A small self-supervised audio encoder (BEST-RQ), trained from scratch: 4.65M parameters, 78125 training examples.
Rows from block 5, named by matrix and row number. Each number is 128 + 24 x the weight over its row's rms, rounded and kept within 0 to 255. All counts start at 0. Numbers have three digits each. After the name is the row's rms in percent of the matrix's.
# conv: pointwise conv (model.blocks.5.conv.weight, 384x384x1), inputs 154-230
conv.129 092:131147108120143110134121125129126113117121113128133122139129076098110132150100160138102103088138096161136126155159110164164143215081120114122189092125124128131097117115143166123143142181130143134125173144114169151138155138091092154
conv.130 081:098116138108125100149138080142123155068152167145125077147123150111125068132142130123123065191132133130147136092111106104137112147133125116146113143123172094107097150139121191105121119140125097139140137084103142108097091131099115119
conv.131 120:110131141142109138134124159134137150158136139110141101081107143123125096102152075143131110056141158131139138093125127137125130113178126162116089120121139107131111077127131139127114144132079088129154150129224148141113133104121161094
conv.132 084:127108148138129114137141148119116151117092133103143106091115143123128124109142132137116192138086153141096161106150138125113118134092122121143134097085147090093131121138146078153154079138135126101131109144148076132134153135129157122
conv.133 128:125144119119121096102135138139120148111116137113119149102128187121208111145148106120134144113228090126144139125117108097138138158095143171097130135112134162139167117134109130124137149133110124124142128117138106105104127077130137110
conv.134 087:136121122132176130109130122169115114121153118158114127108118150093140124109152107132118117094095140128135121118124114132134126122108156118125145121113140083111116123093148116140167135134135145124152098126128194117140164112155138135
conv.135 088:115089116113128092129134105110114164108126126157147159124096165156168140126123113128129130107103115131124139115096094148126133160109129113119149132122114134143159084141110127127128118083107135179140118139147124138125097159166149103
conv.136 082:133138117135061125085147169104136099136149106126159104133137133118135108104122119100132139126139096065145176114124143097147178153135186134165106119132132099115154103110160125108137066155155165147155145180112169126109076150128107091
conv.137 089:145122152117124162119133093125160145144129112125148111115116154134104158114088109184122053094124124174151115113088108134139134145180120137105123122132170133118121158145126148133108094138106139137111188122145112162163119124113100137
conv.138 074:134143198157118129129079143126115109140116153157116082132096178149162114129139143130129076145147139161145127141133120118166100135110100126091113127115151132140073140136130168118082131121075099136096128155121143125153141113103128148
conv.139 129:121115123131128160095120106115100151127143133114073113101079134144129129153124170083121108193105139122151126122103116110128124114147139126077118145122160097101063108137081100134140135104102112100156155146112183105105120168136111133
conv.140 093:114121095126142114113117104158131154172162088130098128167099117129136112132123159097137135170134089126129140122126124103091145147099113099163178103085134106126136101166138103137169131153127125124118138126083107125094137106151138165
conv.141 084:128144170143087165145100111145142137092141115125128130099169129131097092102154120133121143144115155132119142139100173169126100161132130096150178128124137085133088105115109142126108173143145107130071129095140181130149162145160144165
conv.142 081:089153114135107135133106078153142137112106146110146132111093133133127123169104139098145121154124148150126141115130110188147102167134146110142154175178135153128102192130132160120133115087138043163103080111095114141104166108117111089
conv.143 115:140134104128119096120126089136156120114133168118112123107120124123100122134124186098132097089142119132178131165094115103118136130179141086135089120124131115124144129122108128121108129169120155108090178139167131135135114076135147096
conv.144 122:087146105102113097119161120152123145127120167144103113165139114141118093131151107164161114094158092137093124101140104140124141110118124140111105132119161121113136129118123143144136148102149107140123143109096127103111136089124154125
conv.145 125:119138142123135163079112171112133164127155135109123127129136128125084102137140081157118051118155132152088141081104136118106118120153111123099112110137145146151145163156148129138118139121125127146093129136172102161122119121126151098
conv.146 108:147179171163146123106119126136159111141130155144144154137145140123070146136123076128145091122157123115123126115166119146123104110137141064127111139114125130119145101112109155130148162140117126130119113118116123111112165153129183086
conv.147 132:147123126106105058148169138145149125147144116116152085150132136115100095133135085131137156153142146150074104071159104128133137118089116095124125151125131132134131108127104150125127103138136122138120092122103074180141133151131115156
conv.148 090:133133069152133132125125107176084103130130096119115138104088109125108161086119139126119175169135119140108147156175111119116144141149138080133118146136118144090153123120119109136147121137147162105085110130116143130165116123114119086
conv.149 118:146089127125171155126120128125153141123113091123090087087162169165126125119181112142113107129092101139138096163112097113150103080114167110153110117109123171106130100143104145129151105114148115144154113116134122095143153118111152162
conv.150 078:115128150156143042162119161124158110125123148130188086166153174096157125180102169141109087098111135142128148157174116127135170157136163092161112148151184093120136140129139137108154103131116151087086114115171112112099130179124143102
conv.151 093:155149173141122120126157117119152095132100094143173139121145139132137169107142124081128138146160094080096119142125128080143140113116097130147158177142144123118148167126171089124102130083090108144128096104161096084088100166132083165
conv.152 123:128119127145141167123137093127147169109113147126127144171117124131118119124095131102155163131097119161150117072129137112133139146166112114088120121129124119141129165123179116125117135133082157123120110134114100088152123115124088116
conv.153 108:109141117164131105099127155116082142107136120153196107135173210137149113134114120105156103125101120131163140101135116122138166198111123142141149097122106106128113130121152132132133152110127095137111082129128158102200125117138107102
conv.154 083:152104094160129114126159118111114085184161135163183124127109125123128135099089123119144150097104108117124144094110141142131156120140130102150154113118099101110120107109125093134126095090120130097097106126132127124183104140141144150
conv.155 081:189106122126151164119138137137128105142147133089068153130186109147112128107094113101133170105103120123061122155146167143088102148153099107132137125097128122158134120111133148142168163147174159175116131107094128166145139112149153130
conv.156 128:129097161108114136115165133127093122155109152139109136135147165136102084133135105099145068105127099143109126144114124185140141095130144135101123125123143127137139133150107106121135120106193143140116121149157110110106143075139180040
conv.157 098:126132137118141096138121085138158142125107119133117149142147120121125160117130148146131156115152120118130108131120120109113131114086129138072120124092102129137134145102115124094139130097108130144126121122101123116159162132128127082
conv.158 085:159147116142150115137106125113095131087103156139118101170106125119159157118137126141118150113130132116104107172198105125125134104179114131112151096106098155137103070067114134112142139103121134164138131139159101141169139108129141155
conv.159 132:139105162120101097141111133123130134119109108121113137162135100129098103118077126129123109126121167171144124136133135130115138170171121118097130098099136131105133114120112131119121143122136135136120176106180130109138122128111107131
conv.160 122:130128175121096028156148133145119117094133089121128105113150138112122105097111154135129154095138158106136120139141174116141129114151125094137139153141122145122147098057102121111125126123132110153109135124136128105142108129124148132
conv.161 109:148143137131165168137127163148121169118126097102127136097139113134121134130135124149132100121131106110120130155150129137139132125091150125131132134106077123137114133101179124128134102152145125136088125132135115155138129109146104138
conv.162 096:126118118117138123103111109152127109125109125133139157139115121129174136124101109142119099099126101108136130110184113128118125064118156099139129135127122150121105106098103149124120127104099099150086126151145128141125151139143145118
conv.163 086:149132115095128140093120102123117109113115139161085090085121127119093094141152097088131172137088161116080086128125126117125145082167085126098118128148140134164154138118138119130112106127165087094130120144183140172132110160132122132
conv.164 120:126133131162160106098105106105092096132101122126104118066120147108145135134127141136105105097132133122107121126178111174114105137159145116237140156127132129166102146142089159145122129112095109139146119109112082163138133111118115149
conv.165 117:107152134139123101125114160122118164097136145127100155108109132101127116112166077139118113135121157127122124126110132128111136131109134156104118131156155161141149137118139115144108156114142135109132173125137118115101115095113148117
conv.166 083:124130152133113137106140137137179107172104144127131151155143164143118173186111118095143101121188137185129122114095139122120111113116112124097130145154132142142120168141107174132121126106133113158121167163160132149146107178125104147
conv.167 100:131128113150126125109150139152136086125116127119141105127164169130098132125116095095138109150087114149163144116154135143134131162157122161141113129161135140152111139129126141089155104140120128138134134117146151157140142142125111158
conv.168 109:131106144141124094152127123126095096125148144125132111080079111114148084130122100130124225147156078128094128223143123126120144109134097118121131109087122146151131124138105131122150139063130142130100123122137097113102111146109137108
conv.169 085:138146171127146113146114113141152111086114173108115095140169127137108092200097099158094134098131145128132124117116074141126127121150148138136112149121111156123187142084088134107122139117154073103132168125147165104099094124129133113
conv.170 095:126133140095145107157139105104118086104104159125113102144134114118140114118096116142137132124111160139123134125167117144141108128137110011130126127097147138116122075112086099156128099133130147138161092132098105144128160121108123126
conv.171 119:113116135141088161114116163118112114088118113119112123167122119138128109098136114133134129165095169152176127115097135151109091114082119172149133132126115129117129084158124126145128138159137145121182163130096190104115109116137128092
conv.172 080:156144169113110152132119110146094135138134123181134139085114125123108177133137084109152200114157172152140124156124104124140100131116134140105169131105114120145145159137121121111117118076092106131150135148127124133132101152131078129
conv.173 079:131127093129166143136147148159101123129128123138105123093123150155098122139145137106122150124120189129102162131124172097149136145157126111107116098142116141134143148111152113144148103099112110122106153109175174123113156111101109132
conv.174 087:106092110133122125156127115125096112165083119155099111127175148131153114122125059113144028115142095165154139070138101159149106132127103143134111092138112136135113137100113156117160136108118127121123082123106103128143122133119094201
conv.175 107:125135119108089103121114149126175159112138103142136137071118100130148143123145134132134107126110085138146141105091119128116141155197133148135144147142136129115140090123120143139133138085123099145117136137185147122148119123129138129
conv.176 143:118126112120130169105132120111108136140108132122096141164152126117188114123145108131141116192174131130121121120129140062119117157179138139104188120135132123132204129134114151132116147129125161133151121137096122118143131099129142107
conv.177 074:146100156112077106138137134152139111135153105138132185141083108121110190129116133102152122163140133154128143095173099189148134105137123094160119098092127169129154155109098146165104109133116101110109107126139148171154140136161067126
conv.178 079:115129129139136161141164121143132146126123123156146155119121092145129146137059117147145156105131119104121117151096136138123113151110095091102115160146128140162148143116103138098138136108111116174139130111118065113149090145155132145
conv.179 083:159101141142085123140114146134135128102121130104120140113090132138096146156135134126110124121111066143111152139128168108124120137115134167085108158158131093133144102111143123163142069140106152120111135123121143134133132084155104112
conv.180 084:143083113131138108138199105107119121111158133168102160082109121142118134117112130122122101114179170150169135113152150139078122112152131127115099112081160154147131112121129135125131129133081150152130150105128157102153131133150131131
conv.181 120:118113156143167143108136124128151141131166138151155120127111112117100100131132110099125147114108080114160129139136132125153111138108113095119114120152094128100078134140129142123136156039139166128160107133125165108144175104120149111
conv.182 119:133105130119168171125156126133130104120120130129140113094131151139119109102099111115131116163103186138110130160121109154148131107116136158164138127158158117124119099089114109127140134165129151112134116110148149133118096129139115127
conv.183 077:136126124118154147150132096106113125130116140121125111105093127115118109162134115155126131128103160145116124150115111102118090119125166115152141150134115099130120135101107141137132155115144121115086139122128100132131114117162142099
conv.184 085:145108113087090129100130120152105090134136100094150203111099083139104141114131112133124101165179120137112139098144129124123132091100104110112134154136059136109131152144102153170132119110132109170127122109111127147136079157171079113
conv.185 086:146113103148128129134131137146146114139137106118147133140133116102126146127105146143072134143162158147142123114163098109126151099146155088140117139089118112120140153143147138124131116074093151125114085111188173152136189138163114070
conv.186 124:137101130146109104132136114158125107120139121110131124145107138126123132112133092107097113140121078095098110105151101091119152110096111149118135130147111136104115141107131115131127134157130151129107134119078109125116140127137102117
conv.187 114:135114118115128147128124151107158101108145134124143122140156199138152114146118093104134097120127168099105135110085118113129133120145153097150113109161132096139117123076120146145136149095136149138147116122156087101116114143152092107
conv.188 117:128129120135112114109147116129103167125128127125176123110126091148129112134075112136121121050158143135092132119089114109127149094127146110141165120129132130156108116140128132117144143092086099106101110123195112164093137114144102197
conv.189 133:124045161109103148086096121070127123152108153134159140166137152132121111116148124143100102098100158109141123144162097159147144093102120131122156143125146125121079135120101137118187139133105117104128129128146089099099144118101128146
conv.190 124:139142116132144112116094090128110097119120147138097134172123065141067156139128162105132138153147167121162117146144123096111120138129144158132162123103121136141148167110138119121121128125074127149166155122154092132141143161137121152
conv.191 123:142128127128133109122107125130111108141135139133114129117113124122114167122079090141150128083152132123158130151186122109118107166092128086153128155127115130141123154123101124141106108123120111144167140108110099174181138156109109129
conv.192 082:103142106150119135095128142146102143184119164140136118095125136132112106153099104105100127150109165083158125131160112116132119107129107079137156118170147119129131113128094149105076130070126096089126076148173095125112160155166115138
conv.193 084:107138074138141183165135138159162101119169084103111158119138109116125112100138150120090184109145102119157128159145137122112145123115142093163175139125130134141121161113137087130167144118121144144091097121130144107107105115136133141
conv.194 137:113125121137153145136151108157238153121119148126130111125135113123121133124160155142130111166132093138145132094176119127112119130114138116127134109163135114116146144127138123126116119255131166130108112097113082113147139106132129143
conv.195 079:139114133128153153173141168089125076077131116111166145150114132103093136106118096133090107126143163108142149144144155142154180084122156126124148080081196124115156171127111140123105099120123126116116117143140129093155125151148116173
conv.196 107:150123122131090133113120105141074101141116094117136127130153161110112100124181085197111127142145153140078123127147126113129136127125134100121130133149116104119140100133108107141142126134093152106111097107155113136157105149154105112
conv.197 118:107152107145083091134143100132110159111121126141117114146115128132132100116172106125138147110097050118111111107147127098126101113062135109078131114094145140101156162098154124103123109089105112145103123133067131129107179123122118160
conv.198 096:140123121124109095071122127131142130163171145155127101132155121116171105121091095113153116158122154127132142136120107135115137122097148128153161108139154133113135116129135159084104121141110155119090122146155129111128160140105186112
conv.199 121:141136121130138107112119112126109128118130151120107125084137111121020133130108162100116102111139135132171125112127129139114138126139144155115126142140137111144108127134132147140140146152075129118129133123130142114089154095122114109
conv.200 086:134120122115094119136120126141113142141091134101146144099115181099116077124128083103110139140129135139069066143158140140115134097080114116149116157137155116117118102156097101124137124140138124128099101115148137131120140167134103121
conv.201 075:124115142176152111141146156127094141128113116046134154092136130131164142115141133129107102148160112152127142148078169136134137137112138105098129130110099117108117131116180100160159129141136179143157145087107108143135156112105111126
conv.202 090:151152166149158141124110120096127114118117085089125137157100079137125147115149080168150112141119128124085144121114133108105169114151167119155133127103095093096124146130140119183131149127163180133093096137110217094158132108150153090
conv.203 082:156148120143145112154134136151102137136127117116125139133131135136156145107095125116148109122160118128109113157081125158115114160129139106090123127080088133184098160167175132097128180152120127164137144135141108172107162101093154117
conv.204 080:113131161145122143121091116107122158100106087117092155072091128081117109122160145092144185072122144098151103154116125137136150126122121121121138153100111141128120121151133128102109132171149115138107128151127112175112187104141166130
conv.205 107:111140097121148165156105142149105065149162178127052129100126094142143132102142092156103116117106138151126120131101152127150090096133134172123099126140088152140165131115165092126098136128114137132133175164168164106098133097134135138
conv.206 079:143139114133141122139142126136145155126117135114163129153066081133110170137108143130132123133106162156159143100133127135131142135115142099082136106119094151147065155133116163149132103126107094137128082130133121154158114151095082155
conv.207 117:115134110138100134094120139145159145093139158107118129080115133146181149151145153189110090093122123156132139086119141125125119146106112155114117092145071132140072111141114161132103122184086087142098153135120144134137131140158124140
conv.208 084:176075208079083159127156138133115128174174098158119108122140085110112144144136118130137098158119144120154151125162131107087141169146150147131098140124125081163112149144127126080137118117090150139140123123126166119139099108084102107
conv.209 117:125117123113102107056146132140110160144110133147140133128138114125122099119128117116123111125097100150092123138090116105119132096127119109126148143114117128131103073116145116121097146127111114139185122134144113129124158146123095149
conv.210 085:131119111140106073115118111109089118095111100140151157146178172137124126098103118107157121162106120114138152128137121129133152140161119101132161119134143124155155096146122099107104126133093135138134145110138095087127103140118108111
conv.211 075:123119152084094148153134159118135102126132140143104136139093140121109154120120134148135145164138151153165124142098103141184135134103104149120130085148115141123082103146144141112091124086078129121090108157131123119144072177112086130
conv.212 084:132142100162165125113101167128104116155130154112135138139135118097150108127118084110127153084117149147116129103161141136143111102139106093122133128130160122133098126101168142124106113113145150084116134150101225146132182108178135118
conv.213 080:098104075138122191112110109146080118072126110085155179122094109155131122081105144124100106075141101125140131135122147104155155069149087117119166082112101138074121121080149121123135124116117110138175126123109149106134159130187119141
conv.214 080:138126112121136138098145094111112113207115103126121133164148093160116120133120129138123167104138135163145123158084111131094122127072137132132117153099123129115147131113165152166120143121158170136112151136109143128144160166123136101
conv.215 129:122102116118126149146160151122148109132117120125136154115125168116143141121145153101109118155112155142125125122130136190126129142115167099149129143143106123150147092144099123144151144194171146117145159142097095111134135105146151095
conv.216 108:101128111125120112089119105118099121106128157140094149155132099153098125131122175127109136101081124147080130137085138096139133131091061124119149132118116097128170157105127119131142125102121132138092110129123151106147110138147076114
conv.217 132:133116120102129138179165128137110094154130128111131129136109155116096101122142155143091167119104140114150138186153138162117131074118129130151204126147114126137110139126094171123123136158135089140101134114098052169068152220125115149
conv.218 126:117107114152123089132126106124100137103108123151111110092121166117133148117141115137134122100120157129130125113109114145135125140098135135126086121124141125124124122122101092113119125135077070114219178127135175130152117090140097110
conv.219 116:120167154114111125132104126140178129143131168134102152147144130123178177129108162135123207128149137124189114137105120131112123122120108158147175138111147115146138098133114114135099142129122117125132115125130114104132116120120113134
conv.220 082:125142115143105128114094180132118077136097113116132132164123110144148106141127179154127127138109135157125077148131097139168138082133111140118159126140115131116139171149124169116094157110137133131100127159133161132131137090126135148
conv.221 120:126126121135136153117115128109119149128131123109140119158110153148120108122162139127130122142124148146126139112099135137149139139090136143110094118126123170115122207132162137135121148125095119139097154126098169123130126134138091092
conv.222 125:121082114110129139097132184125124137127112080134097114160111121126127127152134115129141098174135142126121136091146116116132118144111120161146135135120130119121110219142127117137137116114178149131139103124096128116143137136123117153
conv.223 084:159138127121169121095144114094151123162124164119118102104109110155133138103111135099127109124138138164162140124131120129157130104096149087133095092100137143115171105102132160148100096149119107121096153135131117118160149125116122117
conv.224 123:130140142124158140128137177125197190104135089142158132135101098131136131134140124136124120178133129123156122070125116130121135121128144117129123125118129123115123184128169133143140151109196172150122115140094137120107149147130120125
conv.225 110:129132138156149111124147126136142148118106104123115130092124121140142120127196111179110125123130082151112117118095113128149134148118159131128144136109099145099113138135140105132140126142149115129112109133068090114154155161112114139
conv.226 084:111166124128096179152106093118123124100107093114097136081135169099121132131116095134149010075142100179122149136140174159155133146129116108133110117150123103102133172149148188109119145130114143154107118125164103131112103092121129132
conv.227 085:136165124106122165157124101126163128102167130111110137157109117128101114148152137106133169129067147134135153153111164156145143153141120152153144163105112126136148110138119109118151133155138102135124081091140131106132126170137152124
conv.228 126:135129138182126117116138126123129097127116117140178138139109130137139127126117083141113120146162196064131133117211120161142100104119158103163112135114124133108105156137104117129147097076168085146116104134198187143169153118107133107
conv.229 117:129119118127118124113130078118109153132137134131131130085131149138150140142101123095133092114157114123107142132094127166141138156081133144127166132118125126122096172091117138105104159135110128127134125133102050121121110168124147101
conv.230 098:105127139141124127134133130160131097120130119146163119138119132137137139145117095134160144160068180152123121110145137135129120135140121112157149132113128122112074114122102147097153132108113119136139127124130129123142150134130118159
conv.231 117:157135086147105121112102110124094127112146121114133142167093122105101111089085100085137108191189111098087112155129121104138121130185110157104105114123096142123090151105136106092126125158136106127159132106151111127103104133133088131
conv.232 113:127142151158163101134091072152120116105121128126150118124180143120116143127144104143159146136119175139115114107163126070143134143099151095160115123115115119125094123127141135112153130113098132135102101140141171141120190144133128142
conv.233 086:126137132110121117096102126162118132144115108122156140144123164111141114131148123081100136149127144122163097120101098093123157151148152138094114120143115166134078145145100138095110134134102094135143126141140220146096190145129122151
conv.234 080:165140158122112134100144092139122110153179141101170139171087116147143143142117161128142123144115107125151113114131139146112158146127101124156153100122101127153122141103097096113108165134066135103129109141123171094146125113116130114
conv.235 132:136112115125129178131103117114100106151137135099113136130114105160123144081056224088117151115113153114178128135118131101127133109149129105117135097126088117130123106117095127120121130111167156117119153134107131137115150135117078105
conv.236 089:110131086113157188141125132122106073103191107130116135165146121116137110098103113150126094106117102149137084122137135067119140151124146103099136125120125104099146120113142120123139159140103099110123122140129148117108111122110095130
conv.237 126:125144115144165127150130104113112128118139125097139119141109114136104126116155139156105153123105157119134138104122123139139155126209115143129100102121123173141122150143173121101103136144097096127096121130184132127115135115131119126
conv.238 107:120128115119108147142154152146131124133154088116107149102121125126165110134139136144131150151156093115126103108094135126130129131075109163102135134128137120101108081140118141117100126137122173110140134134112126122100134132139099123
conv.239 108:116094095106127143161140109123148140104102109164120125138082133134138175145111126145138157121128097101133131122143125122133126136069109150125140135120157142127149141139127108122120099121158169102123120133132142097121122131145123123
conv.240 126:115130100149121104065120098104090119169118139139113123175133114137090146134099099181143158128169064125116107121169113068118130115118129147102109107103127132124154137128124112116116117135093107126216117117179104112145154123126109170
conv.241 079:125172104126137168145097141150122154141138119087135142124145072120114131116132136087094133089122079090150098112159145125155160144100107108126158101120094099116134121117136128127146141135127149115125162111136138134116130124163099148
conv.242 088:118099138144171127105080152134138117125110154137142170095116133193141081153136167142131132093100088145146064115132118151127135120135137143119113142156113142116104148120110110136118161169105156126117130114113176099134141110097096125
conv.243 086:126128160144123152117102103145120147092114097113126160123160108153139140119157110175137137142123150121085101113113138137163119100128099103072109137151100112140127114111150110138093140132107088138117093143111094149136203119152121134
conv.244 081:139165100092104201122150119085114159129137157146116085156124093129115134093165148128120193152109139122121156120097136164117110116114141142152166143147113098150110120111095154164106121128115121137165107121087189149105091140139113136
conv.245 078:123109114096098125154129111111149077137118116172164121135110093112160127140108089169159105091090133143110151140128116112126154131151110159139111119158152126087123117130161131111108112089155110117178153159130115117136130110138146132
conv.246 073:108103124128105129131133078111087117157110123096142106123127107168125116134104145132147184115099146134122163137126142116126142146118155133132062133129120123152125155123145137084115118127147139148144143121110143145097090125088113148
conv.247 118:136131115120127141121116097116124122152124151116104132105125127161063106116098173124136163154114101143113124194069130120122126168159097073129133123115129100151109099100134110117116150151093126115082116137125162120134126161134164133
conv.248 125:107133112167146097129121126155068119137135106137087047129127139129139188123136111100152134081159153137119085149160122165069098172144108109148142124132129137119112116115075124138114140127126165124173140125163151126185139153134123106
conv.249 078:154149117156129156114128126079107146118088150113121107119168102152104080118130175112146127102152108114115145126110148123109102155105167093167128143102131085163156132132139157160146167141117137131121148128163179118118102124172175111
conv.250 085:118139102137118114108106126140093131185160135116155130070122124144176129131113127081109139224122132099114115135137150119125127086140143130139116148113134110088179121155129124140131118129108141123109142119134174116118152130128106106
conv.251 106:117119105127108170135135182125120158093129128109127119113120151109168111110127100146129187115115090145114114140099129097101143091074120170098102121097128138120138066133120115099124142117107122113103144137091161145115135097113108105
conv.252 080:141138184146140142129116150130135166130138121136133114094138158086133127127087112130136158102138183153116136136105123140148146147148126139130154152148140119120148137162128127119115152127113090144115110102143161148111123139120137124
conv.253 086:149100094160097121154140151169076113120138097114107116117162095173118132112126155122151161106106143084141114145149150107154097117152112156091087133139142115174119127113137128093148152078086119144153153105141131152123115111064122105
conv.254 116:129116110130131103135148140123113113106132141102097126151101151097113097112138157109120136093103078134117142085148110148098135131132110083125160138124134143102171168109141135130152130154140135130091111129061157118126127138141117161
conv.255 117:099116103103114103108138114123119133133104099121131146089089113112178110109136130135132101094127036143137117054106112160129107122118112162130152122147120117124135144123132116128130138106136090111142133128044136134112107123124131105
conv.256 086:093120153163091100158157127116094113108122127156136140113120137149122106099118128149092125164154164175138133110118138116132139166101140156131162097155148111143081111116123094103101166118070126105122123100112121103153130188193123162
conv.257 085:143119141123124118161180131146148108107114190117140113121131151164154152129085109087160093112128133119149149142140123126113148112110132104096134136136156119109171149113146133081151124118134140174117149153140135096084158122127138145
conv.258 124:162114154138122114127121114128091096154126108151146150137119156125138164112166110135135156092198178132134122187142125124159146109122173206117114126149131141129146134131100096129156119132126075092184134140175132147128116110097155160
conv.259 124:141138157169185154114145135152123111110097132125140141134142139122118123129095106133132105082145172096156137139192091111138124156117157093157132124129124107140114116117139129103131127069105145123170121140101169172132151114137135129
conv.260 084:118128089144156131115095172159130123093169081166146157131140112105114126145074112149132112148094128134125145146158136130137132124167139132128093122147150108103152166140174073102158109148140130127123153130150119099139135131170154136
conv.261 084:143139129092135144130151103133113081149114128159089138115138110103124117102154072101144094103078101160142142117083148159144128113143125112107118114126101108146154090118129105122119105151106147099125129115129090152098115163113104215
conv.262 079:139090146158180129119136137170134110142161099113184167110121141089153109111105110120138134143093116092154150125127122108129167123166112103122193111126138128119103139080093098056170153113070122156127152105138122130160208103123141130
conv.263 082:111106139114141128126167166098148117145137138152167115079132118115127142116097124151138181121117129124144139122142104106124160120076087137143095116133125070130139146158132151108143166116149141153133118110126133088128130136131122140
conv.264 095:131136121156170160096131159115153133122123125148094123093102131135171153128130089148124170147134086128115143122143143119139112113139157142126105147154163137127129145174149145114111126150140113139127149140123168094138155074142157102
conv.265 117:136143146145139142129128073143146116096098117118126148126130137136101129152133080130123095153079114112113116128195141153130085112070114161135108148160122127118102092122150107130123117117145120119120140139068112114108144133131151104
conv.266 080:124118168086108111133145101157101139118092117106083132165152112138134136100131131134130122123139132181108128130112102118084113141139106136108153134107130140160194114127149116142158147155130090144115192119149116157111093142096116171
conv.267 080:114129114155201171092090134154115141136121138120126111123152181119145095161158148103098117148126137104089117134150168113135147097163169114112137168147157125120143123137119134104165111144133088160147154089133128119146172091153144130
conv.268 083:129164097133135086122129116118098093157140147115132106129124157155175138137128123087103114153142096146120147135154161147138104138123128118147128126141102115165121132120111143170133119101143157099135121153141137130116083134147155166
conv.269 100:117140123125121127122118122139109128106138126091128123144124121158162089132165172175090112163131118115158120119107139124116118116145129110162145134104117085091131085126116127112132152096144109126146130123055155116114115116143121157
conv.270 080:150134072121120098102153132107054133130095135062120143144110119136082130117069144115120119172111121142144134110156116135116126157107165089127147126126098067129109134164141116167108141121106165110115097153117156146123131169160165129
conv.271 094:133115134120109144126134101120082141133165090138140117108116123118169145089114113148127130174137083143117112124127147082151120098121155114093125139121128109108130167088131119094091163108096091120109105122159029096152095135133116073
conv.272 104:135148125138130122154148093133120120134161137130126126134132129113121128167116116151136131155125167141135157121130109178147102110156120142161149147115140131127101102145097137124145127183118109135117095122135120126124151088125134124
conv.273 089:158153136165143153123131143106175142107155132109093115152179146136138129155111132128184147162124139124118104123094161103127135134124096096131112124150111094153132106123147127096119130117076125152145101107126116103156134145155140128
conv.274 081:114124104140097148156134141108107133135136108077154110154135141106100129072119124135153109132223111141116149103110175154126154101107140152135148069095150134129156075141160104128096126118143164154124151121149118136116105140137190104
conv.275 081:130143111089109208137146177108097143121165094195120111087120104127145138091136155152125102117104159128179121148168115126123100115126129112099078135084149121125128140146148162130110130134163097140156118158134149099100127114116156115
conv.276 082:113127149142150167050131117154177173118100134095120152108088114150158126153088121116158097113138110123131098118116146134107129133145125109105105161143093140160110088120125134146148153113145121158139088128134128183097185105134154119
conv.277 116:132121109108155194121103156127120147103157111130088122146121117126125102109095076119130108115100155099105148139107128142122132120205148103150163115155095152120176117104153132128144126109109139122123133125152127123126119166128145132
conv.278 076:102094144156140126138083153176128128117113137127157149116135149167126108110140093157102136115147134132153155120076120144168154158092152161128147107132143164117115147146165148106118100103118141129112138125132149149131133195163141173
conv.279 115:117137123130126111086131104138128120109114139123133117040134115127080107128133128119122069114134144129118130089154136156131123118138154117149169127108140124117118089126100132143141112126145152130145129130129103133142101120137136125
conv.280 090:083126145170140097107156152133139121157138127116155131144142200126124087104107106114126126098180118101216119127124149125142133134151150138133130091111133125085095135134161150155124127093131127112121099154145167126136149149136105124
conv.281 082:118148151124110132140118177156137110140126117158125150143135135136172151131125125152172160141109136184145121136126128163145107128164134132164090160184152137149103091148117144137138164140132146141117086135118092130114107162138128096
conv.282 086:120099128157133147125113149136103146094114138130153108103105126140173128112103135135145124144129135143144144128106128201127126081130096135169112103146118111132177158165140140106108105135138141167152171089114105125124130105140126118
conv.283 110:144136131122117159129104137100121140099144116149126125138144145124151116127110135121130131089097147151146122116109136130135097137077104159200122132129124140137144127118162120115108133125098138142122114128115104135133082174128138121
conv.284 091:128138045122102093114134161103138116169134067133148135138130122128143154108127102052106118176117147073090120143130127175136092116130131127130150156134109109117120090206153128134125093117149169158124113130152106127127139112128111120
conv.285 128:124130107099101121132132159126136142127133105141124144136110137150115084142126170113127132141133135099109145144104139148118106120121101146110121142118129154104139159117177104111147136130168145158100152128133153078074119130133086108
conv.286 080:111136125153139099150103135146159097110183094144124144199133146115140108162107118121054170157129112151089172121147155124114138141150128128163158097112142116147121135146146126118125124102131125141107125138104158088121166132191159122
conv.287 091:168158120158150127146117090132124107138129101134113133127142182115151140132157137104129079151149150145113105131150140047127105138077146125091153159127180096113115147148100110139112122137118144082123126146167176076118125152145127139
conv.288 124:129101166147095120111150151110074125100144138149139108174163168143079136120114136110121130152078183162142143169130141104124144094109130137116171106099112122145121197114104165135125124088135123138159116124151178124155151139124123115
conv.289 132:124124117132133130127139140124110142123128101141105117080138120113130155138154153123112150115123125127113134100109143143136120142173133162143132136097140125134138165147140100125136124101120174117141095131109090119128140164135147099
conv.290 128:162165144116088140112179096131125122142147090106139149175110135151137057131105112147118107086110150108135124141087120118101118075122128177113151081145103120107134107138117128104177158137155095149100120123139126130067153144126127124
conv.291 125:128107143142171160150137089138144136135110098132131119097085139126162138115133087153128095134121121137157133061169132157135133132123178142106135148151112129135120085156132107130121119104119135103039126151059110151121176151123144112
conv.292 094:125124122116107118155137148161129150141123183113135138118117116138126092147126108107140127149104128168120148096137106189136107146143131149139126139126123136143123113121136140128147142093234125138091195112121142160128104103133145118
conv.293 097:113127120133154123129131166116138143134123104129129131089133142132157098134153122143120132134121049103124110117101118136115124127151135114134124115126124116131112130127143118127122134100151112117129152163108141119135132132131141100
conv.294 110:152163136141115107172074131137101113140137128096107128120136136144131152101155129112150114128168126102126120106098128078113117144140086136163101128134091121145102119140155156089108140135128147101126124140117140105098133116133096151
conv.295 098:138140137139140150145120118103162141118148127125146099196169144129119136139116105100148091129143075091120132130089147096150132113151103108113140119140137114123083147110130138098106149144096109122146105091120091070124107120139134134